A small autoregressive pixel model, trained from scratch.
Model: 5.45M parameters, 16-pixel images, arch transformer_decoder, width 256, layers 8, norm layernorm, activation gelu.
Training: soap at rate 0.0016, 26800 steps, batches of 128.
Data: trained on analogue clock faces, 97500 training examples, 35.2 epochs.
Rows from block 2 of a small autoregressive pixel model, named by matrix and row number. Rows with one number belong to one neuron. Each number is 128 + 24 x the weight over its row's rms, rounded and kept within 0 to 255. All counts start at 0. After the name is the row's rms in percent of the matrix's.
After each neuron's rows are labels from the 100 images, of 14976, where the neuron reaches its highest value: "responds to" is what is common among them. Only what is clearly more common there than usual is listed. The data: analogue clock faces. In brackets: how many of the 100, against the usual share in percent.
# fc1: MLP up (model.blocks.2.mlp.fc1.weight, 768x256), inputs 86-171
# fc2: MLP down (model.blocks.2.mlp.fc2.weight, 256x768, transposed), outputs 86-171

fc1.290 111 [ 94 137 113  95 156 108 113 110  85 156  87 152 114 102  71  98 148 127 151 128 117 131 145 121  93 127 136 107 136 108 105 136  86 105 105 167 108 107 114 132  75 116 122 156 100 150  92 114 113 124 159 130  61 124 125 171  96 124  96 121 120  76 149 109 145 117 123 117 134 105  93 151 123 124 109 139 130 135 137 133 113 106 143 113 166  93]
fc2.290 099 [178 118 183 123 155 132 152 135 139 119 116 129 111 149 137 128 131 123 119 112 154 123 115 128 131 137 109 140 140 108 151 106 146 129 141 106 146 130 155 167 158 172 104 152 116 100 160  75 138 162 100  92 141 141 129 159 120  92  93 174  99 190 115 177 122 137 103 182 123 135 100 109 127 179 101  94 144 121 110  99 140 147 100 124 146 130]
responds to: hour 8 (26 vs 8.2)

fc1.342 095 [114 126 131  87 126  77 118 125 145 155 122 153 138 116 120 112 121 171 122 132 198 154 149  87  70  90  94 106 156 128 144 170 131  82 102  93 130 100 108  91 116 149 127 146 104 102 114 140 115 121 129 109 124 115 127 108 143 127 124 171 174 159 106 137 144 146 137 175 138 146 155 114 150 107  93  97 123 154 154  79 120  91 116 179  64 140]
fc2.342 102 [146 122 132 131 124 117 100 146 121  88 150 116 169  81 122  80 139  98 178 151  84 108 122 172 147 133 157  81 138 119 121 125 153 164 150 120 128 149 115 139 121 144 132 119 108 142 129  89 166 104 166 152 106 134 154 135 108  80 120 154 107 137 153 123 117 174 122 132 154 103 109 105 114  99 129 142 165 130  96 166 105 137 140 127 138  81]
responds to: hour 8 (34 vs 8.2); minute hand past 3 (34 vs 8.5); minutes: 15 to 19 (34 vs 8.5)

fc1.138 099 [147 155  46 113 161  94  81  93 114 171 115 131 124  69 102 118 159 106  98  97 139 114 120  91  45 129 155 128 128 125 159 125 142 139 136 153  99 149 162 133 162 139 182 138 152 105 151 138 147 142 121 129 130 132 116 126 117 100 109 112  91 100 155 146 105 187 130 150 148 115 139 134 154 164  94 118 124 167 108 136 134 138  76 122 175 118]
fc2.138 106 [121 106 104 124 138 131 162 126 130 126 149 104 130 136 125 125 101 111 106 139  78 174  96 171 158 140 109 119 141  70 141  79 144 128 129 141 159 127 109 139 117  86 110 100  94 139 171 130 132 164  96 129 114 169 152 128 112 136 127 137 141 139 131 150 144  98 170 120 129 130 126 104 137 132 137 110 121 108 137 137  89 109 169 157 125 125]
responds to: numerals (56 vs 25.2)

fc1.224 099 [116 113 164 120 179 128  94 122 120 109 119 121  83  92 134 124 121 137  96 111  57 124 143 147 122 145 170  93 129  77 114  93 144 135 164 129  87 127 162 115 154 122 123 122 102 112 105 118 145 152  84  99  91 117 110 137 117 148 134 103 151 166  93  78 121  96 109 175 105 150 136 127 149  85 143 121 117 158 179 155 115 150 140 127 136  98]
fc2.224 114 [122 117 107  86 156 126 132  90 125 139 121 148 105 149 132 138  81 111 114 138 111  94  96 147 122 107 118 148 130 137 111 128 119 119 117 127 147 150 123  89 150 120 137 159 127 113 140 125 147 103 134  96 117 106 144 145 127 181  92 115 121 110 105 115 133 150  89 167 149 116 145 146 102 129 154  97  82 136 140 109 187 158  94 145  90 119]
responds to: hour 11 (46 vs 8.2)

fc1.694 107 [135 122 171 123 133 113 149 103 107 108 136 155 126 150 124 133 188  85 123 144 148 110  92 145 126 141  79 146 163 121  95 162 120 136 139  96  85 119 136 137 110 147 128 104 105 164 149 120 162 120 114 113 120 122 112 124 125  96 138 159 124 156 148 114 104 160 108 130 157 121 118 102 140 140 125 117 111 138 166 149 108  98 149 133 108 114]
fc2.694 098 [133 130 161 113 125 114  89 145 142 149  96 133 157 134 136 155 110 170 114 147 114 125 161 127 121 111 194 111 155 144 162 173  94 109 130 158 153 107 107  76 120 154  88  94 119  97 172 142 114  84 106 165 140 125 100 110 112 137 100  91 127 176 106 129 119 122 139 129 114 154 131 138  93 105 131 128 138 141 123 115 137 155 140 154 100 133]
responds to: minute hand past 11 (35 vs 8.2); minutes: 55 to 59 (35 vs 8.2)

fc1.277 108 [156 113 108  98 169 110 158 164 142 120 119 138 127  99 113 156 117 109 127 145  81 136 119  90 118 117 109 155 132 177  96 107 131 113 120 120 134 128  93 151 120 109 110 143 103 145 135 119 125 104 181 121 125 155 103 138 104 117 132 158 131 102 122 117 147  88 136 139  83 133  94 121 128 124  99 147 127 133 130 120 117  93 114 127 115 113]
fc2.277 096 [119 129 131 134 164 179  92 104 142 107 138 145 123 129 143  90 110 160 135 123 123  94 102 109 128 160 120 115 116 141 163 112 118 120 135 127 140 134 189 155 108 153  83  97 131 154  89 111 119 152 184 132 138 101 125 131 112 133 127 136 135 109 142 118 103 109 128  92 191 123 143 204 171 115 143 145 140 109 135 148  95 133 113 142 160 102]
responds to: square case (65 vs 29.7)

fc1.14 087 [119 126 153  83 140 126 136 120 133  97 123 108 134 127 142 111 141 122 129 101 181 116 186 151 146 126 124 115 151 114 148 141 182 134 116 149 189 138 127 129 153 126 161 139 125 122  85 149 150 154 143 175 144 120 159 111 134 129 138 149 142 140 142 155  84 102 122 114 110 112 127 140 107 151 116 134  91 117 154 142 168 149  90 132  91 119]
fc2.14 097 [126 157 112 149 136 136 138 143 141 164 113 149 110 127 102 129 143 137 149 136 125 161 125 136 134 124 103 105  95 131 126 180  86 128 124 105  62 148 122 145  57 125 106  75 120 112 139 131 124  91 164  93 139 112 118 157 138 125 107 107 155  68 147  92 159 130 131 142 138 129 142 138  80 117  76 135 165 111 110 160 122  61 130 120 147 154]
responds to: second hand (94 vs 39.6)

fc1.643 107 [ 94 134  78 128 150 139 123 131 110 148 135 114 125 123 125  88 140 170 106 117 126 140  72 109  52 121  80 144  93 144  73 133 164 144 118 121 138 125 111 113  73 129 134 115  97 107  83  86 127 139 109 134 119 130 148 143 111 134 119 144 139 141  74 126 122 101 157 175  72 146 162 117  97  81 127 104 118 101 149 144  96 106 104 149 115 124]
fc2.643 108 [145 146 175 146 139 160 156 160 106 104 129 149  97 105 152 159 144 101 121 125 134  97 110 102 143 134  99 141 130 132 172  85 123  92 107 137 136 133 106 117 103 122 133 136 129 131 135 109 138 120 128 142 131  90 119 138 142 137 135 131 121 116 127 148 182 160  95 140 139 144 141 144 149 121 150 109 133  86  94 156 148 132 136 105 180 133]
responds to: hour 8 (35 vs 8.2)

fc1.422 070 [135 105 102 153 141 116 153 133 155 141 173 104 172 155 147  75 117  99 132 135 121 126 120 107 130 140 181 104 130 140 171 134 137 135 168 102 150 146 113 142 172 119 151 146 117 166 134 175 110  85 142 199 155 127 146 138 154 167 135 100  94 120 107 107 113 112 126 130 132  98 123  89 143 113 154 143  91 139 156 117 135 176  94 118 111 121]
fc2.422 097 [116 143 152 109 128 149  98 150 125 118 120 122 108 137 143 195 138 178 107 138 162 129 143 168 124 121 112 141 145 144  96 121 141 149  87 139 160  85 136  84 112 141  87 121 122 107 163  91 141 142 127  70  88 138 107 146 110  95 127 130 132 126 145 129 126 142 113 109 147 162 144 150 141 116 109 114 180 149  94 115  97  66 137 109 150 130]
responds to: square case (74 vs 29.7)

fc1.628 102 [ 74  95 128 149 118 121 110 166  86 140 136 151  91  96 122 126 147  87 169 147 145 145 133 126 157 152 128 107  85 123 118 135 147 127 122 131 124 169 134 155 103 128  93 106 100 118 108 114 137 150 148 112 150 114 186 107 157 129 111  91 105 137 156  87 140 139 132 107 141 123 146 129 137 158 136  87  79  84 115 153 118 127 107 155 108 134]
fc2.628 106 [158 126 108 124 125 137 135 122 144 153  92 111 133 203 142 130  76 143 149 114 141  77 138 140  93 117 122 153 156 116 129 105 138 119 119  88 120 110 144 140 173  89 132 135 157 116 137 135 132 118 126  81 102 116 172  99 111 121 124 123 123 115 143 131 142 128 109 151 148 133 129 125 147 108 136 128 138 156 139 105 128  84 126 153 130 163]
responds to: numerals (74 vs 25.2)

fc1.477 093 [110  96 139 113 132 125 118 136 171 121 135  92 123 158 126 129 103 128 143 151 127 132 144 113 117 123 141 143 138 142 131 106 167 151 158 103 131  88 132 136 155 169 130 142 158 127 161 153 144 119 120 112 153 167 150 105  99 122 144 111 115 143 125 111 129 120 207 131 104 116 136 105 142 126 146 146 130 108 129 128 113 159 124 121 155  98]
fc2.477 108 [173 147 114 142 113 117 144 124  88 138 115 161 132 111 102 121 145 170 123 160 160 124 143 106 105 178  62 105 166 121 125 137 137 102 120 155 166 138 113  96  94 122 137 178 132 136  97 171 134 186 163 128 110 128 128 159  74 151 112 143 142 173 177 152 155 154 128 168  89 110 134 153 114 139 116 144 131  99 123 137 171 112 160 102 109 121]
responds to: minute hand past 11 (52 vs 8.2); minutes: 55 to 59 (52 vs 8.2)

fc1.235 094 [114 159  85 102 116 130 124 171 138 122 157 126  91 169  89  93 121  98 136 116 139 148 113 131 125 118 175 145 137 135 111 129 166 142 152 104  84 128 120 116 130 116 130 146 121 128 107 165 183 105 136 142 128  88  75  84  84 107  89 123  95 171 110 166 146 127 158 119 157 107 143 104  78 131 157 138 136 139 121 143 117 113 105 107 128 119]
fc2.235 101 [132 131 156 157 135 115 127 144  87 151 125  96 153 141 162 134 120 110 135 133 134 105 169  89 120 148 112  98 119 112 137 155  86 160 105 114 172 137 136 130 107 152 146 151 147 153 153 173  91 108 108 100 145 145 126 100  95 149 184 134 154 115  94 135 130 120 114  92 165 142 123 120 130 112 113 142 137 120 141 109 112 100 157 110 131 140]
responds to: hour 11 (37 vs 8.2); minute hand past 12 (26 vs 8.1); minutes: 0 to 4 (26 vs 8.1)

fc1.263 110 [ 93 147 134 127 173 126  97 129 112 158  93 167 162 126  90 118 133 154 157 164 136 136 150  91  63 118 119 109 119 124 118 149 112 128 156  73 149 107 112 123 101  94  97 124 127  99 104  93 114 114 106  88 134 146 139 143 155 108 118 140 110 112 111 146 100 132 102 127 145 163 108 131 117 125 115 139 155 146 139 101  98 117  93  95  95 135]
fc2.263 106 [159 101 120 125  94 161 139 129 141 129 134  89 112 186 103 139 152 151 143 125 118 128 147 140 149 121 165 129 155  84 180 119 149 132 126 114 123 107  61 151 178 118 137 130 123  82 115 125 140  99 204 151 141 130 106 125 130  95 114  98 126 163 126 118  86 106 156 137 155 124 138  98 124 134 131 141 148 131 111 103 128 120 121 128 110  79]
responds to: square case (93 vs 29.7)

fc1.406 100 [131 159 167 209 117 127 114 149 165 120 121 122 159 114 145  93 127 173 123 132 122 129 162 137 101 142 140 112 134 154 168 122 131 133 134 126 154 141 149 117 164 135 146 148 135 161 158 132 124 119 129  86 115 104 128  92 161 129 184  96 143 140 105 124 129 113 164 142 167  91 146  87  76 115  95 100 162 126 111 139 122 160 131 113 160  91]
fc2.406 096 [153 119  90  67 145 161 160 158  99 126 101 133 106 135  93 166 132 114 129 143 111 100 120 144 131 108 131 125 101 146 104 158 105 149 112 137 115 117 100 141 102 109 152 124 103  76 107 146 139 128 147 108 157 155 132 188 102  76 101 124 101 137 154 167 125 191 124 123  88 113 170 121 165 117 140 108 118 110 106  78 132 112 157 105  86 134]
responds to: minute hand past 11 (37 vs 8.2); minutes: 55 to 59 (37 vs 8.2); hour 11 (25 vs 8.2); minute hand past 10 (25 vs 8.4)

fc1.588 101 [133 133 149 139 112 122 133 131 110  90 151  91 176 168 117  83 144 118 137 170 152 143 141 102 152 128 119 142  84 155 133 126  97 169 184 117 170 125  95 103 111 134 101 146 129 146 135 162 123 112 108 133  95 151 131 130 149 123  76 124 112 159 126 127 151 119 161  94 130  57 155 109 137 118  81 159 141 136 181 118 124 125 156 123 131 130]
fc2.588 098 [ 81 154 143  78 132 119 127 168 124 194 122 170 141 112 107 146 150 128 154 120 100 112 127 154 110 110 112 102 139 122 162 145 119 109  65 123 129 140 102 138 145 135 139  96 187 101 122  60 158 158 136  94 127  79 120 145 172 133 113 111 114 107 179 159 157 121 104 121 156 162  91 138 124 144 142 137 126 143  86 103 108 134  86 104 145 131]
responds to: square case (60 vs 29.7)

fc1.197 101 [141  77  91 144 131 152 145 147 153 116 165 102 159 123 119 115  77 128 106 106 135 141 123 123  99 129 115 121 116 160 145  82 142 135 128 136 140 144  81 126  99 132 106 137 126 115 159 111 133 122 122 161 134 119 143 150 119 103  90 117 155  97 125 125 177 122 156 174 115 141 136 146  99  96 106 122 121 143 103 138 136  86 114 135 146  95]
fc2.197 105 [143 159 143 114 131 132 123  93  92 149 110 134 117 128 129 128 143 106  88 134 143 131 138  79 147 152 141 122  93 128 163 180 117 149 123 130 186 125 164 160 131 123 119 112 127 119 152 130 148 111 110 161 121 108 131 115 111 113 147  86 134 175 113 104 135 128 132 151 126 119 126 148 175 149 134 106 131  96 114 123 135 154 192 138 134 131]
responds to: minute hand past 5 (28 vs 8.1); minutes: 25 to 29 (28 vs 8.1)

fc1.589 125 [126 114 165 180 111 127 120 121 116 133 120 143 112 155 136 147 167 134 121 100 134 143 119 106  67 142 149 115 133 133 147 162 114 106  99 152 108 107 101 138  87  96 188 175 127 166 137 106 121 149 145 124  93 150 127 180 112 146 135  96 141 118 131 134 124  76  79 122 104 115  85 122 154 115  98 119 153 131 127 113 116 166 147 105  92  99]
fc2.589 136 [115 126 154 182 125 137  96 116 165 124 105  96 132 125 148 165 111 123 120 137 124 106 127 100 113 142 117 130 142 136 181 136 139 135 123 156 180 127 145 137 139 186 105 167 132 134 102 110 120 163 124 151 126 157 130 115 165 149 169 142 138 118  95 182 126 107 113 126 108  71 124  87 131 130 151 159 119 121 111 124 146 121 129 150 104 107]
responds to: second hand (100 vs 39.6)

fc1.157 098 [102 101 110 140 103 123  84 101 136 140 157 128 160 102 121  75 141 113 133 120 147 125  85  66 143 132 113  70 112 111 152 116 126 133 138 129 141 118 127  96 129 147 116 144 139 150 137 166 138 140 154 117 177 138  98 142 122 131 116 152 102 153 149 151 121 126 194 120 143 128 152 138 140 130 163 126 161 146 151 121 110 159 163  93 104 123]
fc2.157 095 [110 153 118 114 155 134 141 122 177 132  92 114  97 162 160 173 148 173 126 134 148 127 199 142 136 123 151 167 141 116 108 137 145 114 116 129 103 112 180 141 113 138 147 140  89 133 111  84 135 121 169 127  95 122 124 103 177 133 158 123 133 103 135 132 137 114  91 124 100 104 126 114  96  99  69 148  86 119 134 141  89  86 119 128 127 127]
responds to: hour 11 (45 vs 8.2)

fc1.402 111 [154  99 103 110 126 118 136 111 104 129 132 114 149 112 151 108  95 139 141 123 158 119 147 129 113 145 101  90 130 102 116 121 128 141 106  99  84 114  97 129 116 131 107 137 116  87 107  85 129 103 110 156 117 132 121 104 103 100  89 133 162 121 139 159 128 127 142 150 116 104 158  58 129 112 100 134 157 119 151  87 153 144 129 115 136  87]
fc2.402 092 [157 156 159 134 114 160 151 110 136 128  67 141 160 142 113 143 108  98 119  74 135 122 114 128  95 153 179 127 122 170 152 120 120 113 130 104 151 114 121 148 119 107 117 138 120 168 159 159 113  94 125  95  96 130 137 135 124 116 125 126 140 150  69 122 134 132  99 106 139 131 132 144  62 128 108 108 142 107 103 123 163 159 108 137 101 112]
responds to: numerals (59 vs 25.2)

fc1.368 102 [107 125  96 129 151 136 112 108 148 159 104 147 110  96 160 106 153 138 103  89 108 107 142 124 134 109 100 174 150 151 135 114 149 123 165 175 146 138 141 146 164 118 166 126 151  64 140 162  52 141 148 115  97 102 136 181 100 125 148 146 133 130 116  88 148 113 164 148 164 102 164 149 119 138  84 133 121 137 154  97 128 137  62 131 121 120]
fc2.368 099 [138 112 108 151 138 150 148 105 106 140 107  96 111 184 149 117 117 134 133 137 184 142 132 158 105 139 121 107  40 104 102 143 147 118 112 115  98 171 112  81 135 100  98 143 100 204 117  90 161 159 138 113 129 160 123 142 110 134 129 143 137 102 147 166 136 116 121 109 107 170  80  81 126 119 148 152 119 114 109 167 139  96 140 136 171 149]
responds to: minute hand past 5 (30 vs 8.1); minutes: 25 to 29 (30 vs 8.1)

fc1.729 103 [127 111 127  78 133 120 110  59 114 107  91 142 145 122 153 133 110 145 139 142 127 146 113 147 143 131 143  88 153 159 114  98 150 108 115 134 150  68 158  97  95 129 176 102 133 152 110 131 125 122 170 108 114 130 113 167 133 159  70  95 148 127 113 110 138  78  95 123  94 156 131 128 104  98 118 141 133 153 109 154 147 123 128  98 104 113]
fc2.729 099 [120 146  91  81 105 120 144 139 132 143 171 109 166 134 115 159  97 146 114 177 124 136 120 113 141 100 166 155 120 103 169 115 121 115 116 145 143 159 111 149 126  77 154 157  98 134 109 106 145 126 134  68 138 116 112 172 154 117 154 145 130 140  90  96  99 139 130 103 133 139 146 120 101 177 129  81 146 124 173 129 132 150 112 175 141 175]
responds to: second hand (65 vs 39.6)

fc1.382 100 [ 88 129 123 150  95 100 145 103 139 153 134  90 102 114 144 134  78 142 167 138 129  92 118 115 122  68 138 124 116 131 125 125 175 139  87 120 159 136 111 139 169 116 123 151 136 111 119 137  97 106 116 152 120 115 145 143 125 140  80 112 139 101 117 108  74 124 106 154 123 152  99 119  83  93  64 122 131 146 118  96 156 121 116  87 155 134]
fc2.382 094 [115 109 149 112 116 144  70 143 126 102 124 134 163 170 140 134 116  90 111 152 122 126 141 123 145 113 121 120  66 105 105 139 112 117 142 121 151  99  83 118 173 156  88  83 148 123 125 128 132 119 113 139 167 149  97 137 163 135 128  98 108 166 145 112  87 148 122 153 153 127 151 119 108 161 111 106 126 133  94 162 114 109 138 189 146 136]
responds to: hour 8 (64 vs 8.2)

fc1.306 103 [166 108 110  94 146 115 140  85  82 110 127 128 130 124 124 112 110 104 140 116 123 131 117 120 159 132 160 133 121 154 126 111 150 120 118  93 114 129  89 132  82 107  97 114 131 124 127 141 103 145 107 101 118 108  72 137 106 126  83 109 172 133 127 123 139 131 119 111  97 122 106 106 109  82 145 124 149 124 143 102 128 133 129 124 154 125]
fc2.306 098 [156 137 176 115 103 115 190 157 159 117 150 145  95 132 132 114 146 121 110 117 115 153 133 153 139 159 137 131 121 134 110 104 145 105 117 120 155 113 126 140 117 135 169 140 135 137 100 165 124 163 144 119 125 144 132 159 100 155 150 134 136 128 103 124 132 164 114 148 166 146 168 104 127 155 152 126  91  76 107 102  77 177 144 140 147 103]
responds to: hour 11 (48 vs 8.2)

fc1.466 116 [ 92 104 140 104 123 133 138 136 128 140 144 152 113 133 125 140 164 152 134  68 126 141 138 111  68 106 158 168 121 119 134 111 144 116 149 172 138 120 173 121 131 140 125 127 123 110 110 159 105 155  96 110 162 146 100 111 109 134  96 122 142 141 118 146  86 120 157  90 104 164  80 141 174 144 145 130 106 118 124 136 135 129 136 148 101  67]
fc2.466 119 [110 120  98 168 134 153  84 115 138 142 109 136 146 111 151 169 145 131 137 142  95 129 192 127 108 144 118 162 102 115 100 119 181 117 123 101 162  97 112 160 159 110  98 135 149  86 127 115 101 126 135 135 113 167 150  93 137 142 122  94 135 104 111 157 138 119 107 124 109 107 124 113 142 147 124 164 153 151  96 113 129 188 111  88 129 109]
responds to: second hand (100 vs 39.6)

fc1.445 111 [138 147 158 132  70 150 140 144 135 116  91 110  84 142  56 157 127 110 137 134 123 130 122 116 127 182 101 116  99 148 114 121 177 131 100 128 133 114  68  97 148 146 101 131 114 175 130 145 148 116 112 111 160 122 133 150 139 121 139  75 157 122 116 117  89 109 138  75  99  94 103 122  96 142 108 120 105 110 114 144 107 104 148  81 139 124]
fc2.445 108 [153 146 139 128 128 141 160 125 117  85 107  81 144 144  93 139 117 132 143 136  90 128 108 124 138 131 122 142 126 105 143 113 129 115 106 123 115 149 126 126 104 121 135 120 156 135  72 164 137 101 140  99 129 176 136  64  74 134 143  98 132 133 132 117  91 127 109  59 126 109 130 124 112 129 153 119 118 153  81 129 153 135 123  96 104  91]
responds to: numerals (54 vs 25.2)

fc1.695 107 [156 159 169 133 110 161 159 126 126 139 120 108 109  83 114 135 112 144 163 127 136 143 124 123 107 101 125 130 145 131 147 105 116 120 111 156 139 157 119 106 137 111 127 142 130 134 130 155 171 108 127 174 132 143 107 124 113 133 166 140 130 124 132 121  98 134  91 122 111 112  93 126 155  94 178 165  95 125  92  83 156 158  92  84 159 124]
fc2.695 108 [181 118 153 149 131 133 121 104 167 137 112  89 117 154 115 146 138 134  91 150 105 119  87 129  96 121 110 142  93 114  57 128 121 152 106 136 122 107 116 133  98 156 138 126 160 126 109 135 159  96 111 169 145 104 131 111 139 133 119 149  86 111 116 128 155 108 102 122 141 110 118 148 142 118  81 128 159 154 137 170 139 152 158 191 167 142]
responds to: second hand (67 vs 39.6); minute hand past 9 (40 vs 8.6); minutes: 45 to 49 (40 vs 8.6); minute hand past 10 (25 vs 8.4)

fc1.590 086 [135 108 161  96 117 124 140 140 126 146 159 175 138 153 152 125 115 117 106 215 151 129 114  93 125 126 146  82 137 133 140 157 149 133 132  83 119 143 140 139 124 118  88 154 127 120 109 122 145 103 121  95 101 146 118  77 106 159 124 146  96  97 115  95 114 145 113 102 129 135  90  77 101 103 135 131 128 134 122 158 131 163 150 107 134 145]
fc2.590 105 [145 158 107 140 121 101 138 121  96  81 128 112 131 109 107 129 164 167 139  90 147  61 115 143 124 100  82 157 135 110 128  63 112 143 122 135 112  84 137 108 137 139 149 131 106  95 144 148 154 159 113 174 113 124 155 137 131 105  98  94 128 170 141 181 150 123 160 142 111 136 163 159 138 119 127  94 114 153 140  99 131 136  85 148 130 121]
responds to: hour 7 (36 vs 8.5)

fc1.242 104 [134 143 109 113 101 153 164 117 107 121 137 153 131 129 119 141 141 174 168 162 103 117 119 111 111 130 140 125 113 191 135 149 120 113 159 130  95 115 143 164 142 128 116 150 126 145 110 118 117 163 119 110 132 104 126  95 122 125 134 108 112 101 100 121 103 127 116 127 133  95  92 109  92 110 120 133 116 121 104 151 118 112 129 135 151 129]
fc2.242 099 [ 95 110 120 116 112 123 155 122 167 108 123  58 163 133 153 132 177 139 135 123 130 138 152 114 111 142 146 127 122  98 107 142 135 126  91 156 142 167 119  98  60 100 125 127 148 136 129 179 150 141 152 115  87 130 130 144 143 145 121 143 129 156 152 103 151 118 117 130 117 144 127 159 159 167 143  93 152 121 109 113 144 145 152 120  80 108]
responds to: minute hand past 5 (31 vs 8.1); minutes: 25 to 29 (31 vs 8.1)

fc1.317 103 [167 165 146 159 114 125 118 113 106  60 118  98 148 139 110  99 143 177 120 133 130 150 101 137  82 169  94 120 111 154 117 172 151 152 135 162 131 125 136  91 138 132 141 162  93 147 158 126 109 154 138 108 136 149  67 150  98 102  80 146 137 165 136 144  78 148 144 108  78 110  69 110  84  87 153 152 146 100 139 167 157 102 105 139 165  90]
fc2.317 103 [117  98 118 130 135 139 126 104 120 110 166 141 151 128  87 122 124 122 140 143 122  99 139 108 151 158 103 113 179 158 108 141 164 151 143 159 128 151 113 130 103 129 117 149 147 117  63 117  97 185 132 122 130  98 120 125 165 161 124 128 150 102 113 126 135 155  90 124  92 111 157 168 175 111 131 127 103 115 111 141 104  98 147 122 153 109]
responds to: second hand (66 vs 39.6)

fc1.465 106 [131  72 136 134  83 106 110 140 157 154 115  93 105 152 148 161 116  90 122 119 114 161 109 149  96 171 115  92 125 132 125 155 148 142 114  99 134 109 145 128 112 110 128 161 129 142 138 126 176 151  82 132 156  85  91 183 102  78  91 141 108 182 157 123 127 143 111 113 120 138 126 143 152 179 119 134 125 162 171 174  95 137 130 145  96 152]
fc2.465 096 [152 160 135 121 122 145 120 141 106 120 147 101 123  95  96 112 116 160 111 151 145 142 130 127 143 100 119  94 143 106 166 109  97 108 111 161 108 136 129 148 144 192 110 144 117 104 140  92 118 117 148 115 127 146 121 105 142 157 167 103 175 121 102 131  95 103 138  91 130 150  99  75 162 118 175 129 112 124  96 100 132 127 144 105 163 142]
responds to: numerals (68 vs 25.2); square case (63 vs 29.7)

fc1.341 098 [129 145 152 115 141 147 140 113 111  88 156 103 126 112 148 143 144 147 172 137 117  93 174 134 127 141 115  99  61 116 105 111 141  94 155 143 131 144 156 122 102 140 143 100 120  98 136 144 158 101  97 106 117 129  84 134 152 136 153 115 106 130 101 128 109 118 120 124 200 165  95 163 140 118 145 148 113 133  96  78 155 155 138  76 128  93]
fc2.341 102 [135 136  79 160 105 143 148 128 140 108 132 119 137  79 121 127 139 153 113 117 130 122 136 138 138 129  95 126 152 142 164 139 106 132 144  87 106 146 130 112 143 128  91 140 112 106 132 135 147 120 159 159 168 120 180 153 164 124 115 133 146 136 170 102 147 102 160 118 132 130 139 123  87 116 102 144 147 130 145 105 120 115 152  98 132 162]
responds to: minute hand past 5 (33 vs 8.1); minutes: 25 to 29 (33 vs 8.1)

fc1.292 085 [116  86 187 140 123 128 128 220 104 152 163 156 103 115 175 145 153 133 146 126 112 153 136 148 146 112 124 118 123 136 132 163 145  95 153 170  90 157  98 152 185 133 147 152 114 127 103 162 189 125 156 112 159 147 132 161 131 116 120 127 122 147 119 188 130 100 153 171 146 136 141 154 140 116  86 156  85 133 116 110 153 144 123  67 123 126]
fc2.292 109 [106 134 107 154 136 139 142  87 144 100 141 136 157 161 123 111  98 120 119 149 119  92 106 117 123 101 104 131 104  99 119 135  91 178 133 117 114 106 148  74  85 150 122 137 171  80 142 100  84 125  84  95 130 120 124  91 134 139 129 123 144 165 125 124 159 157 123  96 120 114 167  72  81 120 126  72 161 117 147 172 138 104 134 159 164 141]
responds to: second hand (87 vs 39.6)

fc1.605 101 [149 185  98 134 124 110 130 112 143  50 110 154 137 131 148 142 116  88 111 105  54 108 173 159 106 127 113  81 108 122 142  99 165 131 130 135 141  88 117 123 104 112 114 102  89  73 126 154 119 125 169 150 145 155  89 110  84 169 133 121 151 150 124 123  78 122 124 165 122  93 116 138 153 134 136  90 157 126 112 143 161 108 163 129 151 100]
fc2.605 098 [108 109  99 125 105 144 109 114 120 121 143 161 140 126 128 144 140 117 128 168 124 105 144 113 145 153 158 159 115 131 145 116 125 166  92 140 122  92 133 180 139 159 141 109 155 156 155 114 127 111 118  99 139 129 140  68 171 101 115 133 117 127 173 129 132 119 130 155 155 133 122 132 157 146 120  86  82 108  94 122 106  86 104 133 115 171]
responds to: numerals (98 vs 25.2)

fc1.622 101 [146 164 137  99 170 141 110 132 124  95 108 143 140 121 115 118 127 122 115 115  99 177 133 113 150 130 153 126 129  96 100  98 183 115 132 134 116 134 187 138 138 120 178 136 102 125 105 123 139 114 114 137 136 108 165 158 114 139 114  96 160 157 105 148 128 115 105 118  86 115 140 124 124 150 115 138  85 134 166 143 138 161 138  98 149 152]
fc2.622 112 [105 163 152 127  92 138 131 126  93 159 129 118 146 158 121 117 136 137 155  93 111 116 127 101 136 173 115 150 116 111 136 137 104 149 141 129 133 106 112 134 147 122 143 123 130 151 160 159 177  61 133 107 152 147 127 147 140 137  94 126 145 126 130 119 104 115 136 136 154 129 113 119 109 102 120  94  92 145 170 112 131 127 152 123 105 103]
responds to: hour 11 (46 vs 8.2)

fc1.698 113 [205 128  91 125 185 135 109 165 119 130 121 144 128  98 127 110 154  96 127 140 153  74 147 122 153 111 114 155 146 123  74 159 137 139 138 181  98 122 105 103 130 126 109 148 112  99 146  80 154 143  87 148 109 104 178 118 154 123 120  99 111 138 133 149 105 144 100 112 109 120 153 138 111 122 138 126 187 134 100 132  85 111  75 115  82 122]
fc2.698 102 [134 165  99  80 147 144 155 141 133  95  97 141  91 178 159 126  94  91  86 122 147 137 141 134 140 142 164 125 117 147 109 148 157 114 118 180 191 121 132 183 136 163 125 128 133 158 137 129 138 129 131 132 147 104 147 151 121 143 139 132 151 109 122  98 173 143 119  97 160 115 159  86 111 142  91 117  80  88  91 123 117 153 127 137 117 160]
responds to: hour 7 (33 vs 8.5)

fc1.209 105 [157  95 126  97 130  87 114 161  81 133 166 134 141 132 167 114 144 160 121 121 122 147 139 145 171 126 113 168 115 132 103 133 127 120 136 129 114 115 154 139 149  99 105 146 124  60 119 115  97  88 106 122 182 114 153 126 146 136 137 120 137 144  94 149 120 147 175 156 112 116 111 114 139 116 148 162 119 144 101 153 125 139 125 122 165  90]
fc2.209 103 [141 107 157 126 142 137 157 105 195  75 140 151  99 124 103 117 120 112 150 147 161 160 129 148 126 109 110 151 121 117 167 120 156 125  99 105 125  97 110 155  98 139 107 133 124  90 118 132 143 112 151 141 151 140 126 105  83 126 129 139  86  93 129 157  68 105 138 124 121 111 146 123 148 110 147 151 143 122  54 114 128 109 126  78 123 127]
responds to: numerals (85 vs 25.2)